From a checkpoint of a small image embedding model.
Model: 4.71M parameters, arch inception, widths [160, 240, 352, 528].
Rows from block 7, named by matrix and row number. Rows with one number belong to one channel. Each number is 128 + 32 x the weight over the matrix's rms, rounded and kept within 0 to 255. All counts start at 0.
# r30: branch 2 reduce pointwise conv (model.blocks.7.r3.0.weight, 60x240x1x1, standardized in use), inputs 210-239
# b30: branch 2 3x3 conv (model.blocks.7.b3.0.weight, 90x60x3x3, standardized in use, transposed), outputs 24-27, a 3x3 kernel for each
r30.8 [129 116 108 114 135 106 125 107 114 115 109 122 136 114 132 125 127 117 135 123 108 119 130 122 120 121 110 118 111 136]
r30.9 [114 104 100 107 107 110  97 101 123  86 103  95 122 125  97 140  66 125  65  93  95  98 129 112  70  97  76  93 103 134]
r30.10 [ 66  63 123  74  64  72  72 131  52  56 133  61  63 136  61 141 131 112 115  81  97  88 153 120 127 100 108  93  98 150]
r30.11 [ 84  57 105  73  68  80  83 117  84  67 126  75  71 128  58 119 127 105 108 103  91  81 146  98 121  94 100  95  85 145]
r30.12 [124 126 157 141 113 141 134 148 124 118 158 149 130 145 124 103 171 119 174 149 157 158  96 118 177 157 166 156 134  92]
r30.13 [123 102 112 115 123 115 111 115 109 121 134 120 125 141 116 165 103 139 100 112 132 125 135 128  97 108  96  93 132 161]
r30.14 [112  94 151 141 107 108 147 158 143 124 142 130 122 133 143 106 129 107 132 100 106 100 126  94 122 103 120  96  84 122]
r30.15 [113 103 142  99 112 130  83 148  74  86 142 107  86 152  84 153 120 166 109 119 123 108 160 150  98 112 135 110 145 155]
r30.16 [145  78 158 106 120 103 153 127 125 142 146 125 147 131 145 135 123 139 136  84 100  90 153 151 111  92 136 117  98 141]
r30.17 [ 99 135 136 104  96 155 158 146 108 116 151 156 133 157 142 107 201 117 188 179 165 201 109 159 198 197 204 200 177  92]
r30.18 [137 132 122 134 140 108 148 118 141 155 117 139 152 120 140  94 151 106 167 130 136 138 107 107 155 142 141 134 116 118]
r30.19 [118 116  91  96 135 140 180  83 170 152 106 160 149 114 164 121 132 163 152 171 150 149 122 146 115 172 160 141 170 141]
r30.20 [108 111  98  93 101 132  79  98 109 100 106  79  87 149  79 150 119 153 103 123 134 129 126 139 105 150 111 132 124 142]
r30.21 [ 76  61 147  67  50  74  67 129  62  60 142  79  84 160  47 156 121 150 114 114 125 135 152 140 100 119 118 137 129 146]
r30.22 [ 64  58 135  68  53  95  53 134  49  48 144  44  57 131  53 128 111 116  84  86  86  89 134  99 101  89 116  80  88 153]
r30.23 [137 136 115 138 132 118 132 114 136 133 115 134 143 124 124 108  88  86  68  70  84  75 111  88  83  84  88  77  77 121]
r30.24 [116 119 139 139 133 147 193 141 166 143 156 149 120 160 167 102 136 118 102 125 130  97 128 113 137 134 127 105 129 102]
r30.25 [138 140 115 135 129  94 152 113 127 157 118 145 161 118 152 117 149 123 142 131 126 118 137 130 151 117 120 117 105 147]
r30.26 [103 140 149 103 106 140 119 141  67  77 125 153  97  96 100 124 124 144 101 139  94 136 141 170 100 132 119 115 143 118]
r30.27 [101 118 125 108  92 112 114 133 103 106 127 111  93 117 109 115 195 125 203 191 199 179 119 119 190 189 183 194 166 118]
r30.28 [111 151 118 149 133 107 186  90 134 133 118 160 134 128 142 139  81 131 136 108  83 118 141 158  84 148 128 140 107 130]
b30.8 [171 132 130 123  67  95 137  90  91 141 145 118 196 173 114 166 121  78 115 147 132  95 179 182  99 200 192  76 123 123  87 144 145 178 182 165]
b30.9 [ 62  99 132  88 156 188  96 170 183 115 119 145  90 147 160  87 110 143 120 144 171 148 104 131 177  70  86 224 193 165 196 112  95 124  94 102]
b30.10 [149 147 165 143 148 129 133 148 169 152 160 120 186 191 162 156 132 128 151 186 138 130 223 198 102 159 159  52 107 150 169 156 149 186 150 111]
b30.11 [160 139 170 148 152 134 129 141 151 150 163 110 170 167 127 160 148 113 142 183 144 117 235 211  95 163 155  62 119 138 158 160 135 172 162 122]
b30.12 [111  97  93 123 103  82 143 108  72  61  86 126  80 115 103 123 120  86 106  59  85 116  70  87 160 122 103 111 134 134  75 118 131  84  79 121]
b30.13 [ 61 103 122  89 154 178  86 159 154 124 131 152 103 131 147  94 133 159 114 150 195 153  81 130 180  92 109 242 163 152 174  92  79 109  93 123]
b30.14 [173 143 149 153  83  97 157 114  89 138 153 126 142 171  93 171 143 103  88 163 138  78 166 167 109 177 168 113 122 114  92 132 129 125 162 162]
b30.15 [ 89  89 117 119 149 120 130 177 149 134 149 150  80 109 142 104 102  91  67 129 193  48  84 146 110  93  89 195 125  88 186 141  89 114 111 149]
b30.16 [188 151 178 158 108 132 157 140 111 134 164 143 156 132  94 192 195 118  90 134 112  85 121 134  92 155 150 103  99  90 101 129 124 122 148 164]
b30.17 [ 93  88  78  94  93  75 122  92  47  77  99 136 123  83 133 151  99 115 117  71 107 122  97 114 138 122 105 112 138 116  84 136 133  85  86 127]
b30.18 [161 111 106 134  58  82 151  71  52  94 160 124 124 153 131 151 126  47  77 122 121  81  93 135 113 165 165 118 145 126  42 113 134 120 152 183]
b30.19 [142 112  95 137  86  90 151  97  68 101 106 124 136 115 122 137  91  64 119  89 111 105 110 127 133 155 158 114 140 132  69 132 135 120 124 153]
b30.20 [ 76 111 110  68 152 174  80 153 138 131 144 152  94 108 159  59 125 153 100 157 193 154  90 123 190  93  93 227 166 141 166  91  96 101  96 134]
b30.21 [128 142 156 114 175 162  89 189 151 155 156 133 129 188 143  89 135 132 105 147 200  87  84 146 108  30  77 159 140 109 191 119  77 134 121 130]
b30.22 [163 155 174 153 182 158 122 158 174 158 137  93 173 154 159 142  82 122 154 157 129 135 183 178  98 108 120  73 136 172 173 148 150 180 123 107]
b30.23 [ 76 115 135 105 165 215  97 159 150 108 131 145  90 105 118  82 130 113  99 133 171 155  69 114 176  73  83 255 195 146 168  83  81 107  79 118]
b30.24 [145 144 146 146 142 143 149 137 146 152 155 163 153 146 135 113 134 153 121 110 106 107 106 117 115 100 114 101 111 114 103 114 113 111 109 107]
b30.25 [169 116 122 125  51  90 151  74  44  94 157 122 147 176 131 161 119  61  89 126 122  83 117 142 116 169 173 124 148 131  53 111 140 129 148 180]
b30.26 [140 112 101 142 118  94 136 103  84 149 155 122 191 158 158 117 109 170 122 127 118  92 159 165  67 148 141  95 114 117 102 146 133 145 154 131]
b30.27 [ 95  98  78 108 105  78 131  93  74  44  43 114  74  95 124 130 116  82 127  59  70 114  80  96 164 123 112 116 134 152  65 123 131  77  86 119]
b30.28 [158 130 115 156 110  93 145 105  96 145 171 151 137 151 139 148 149 154 132 142 134  89 148 159  93 157 158 109 124 115  88 135 131 139 139 136]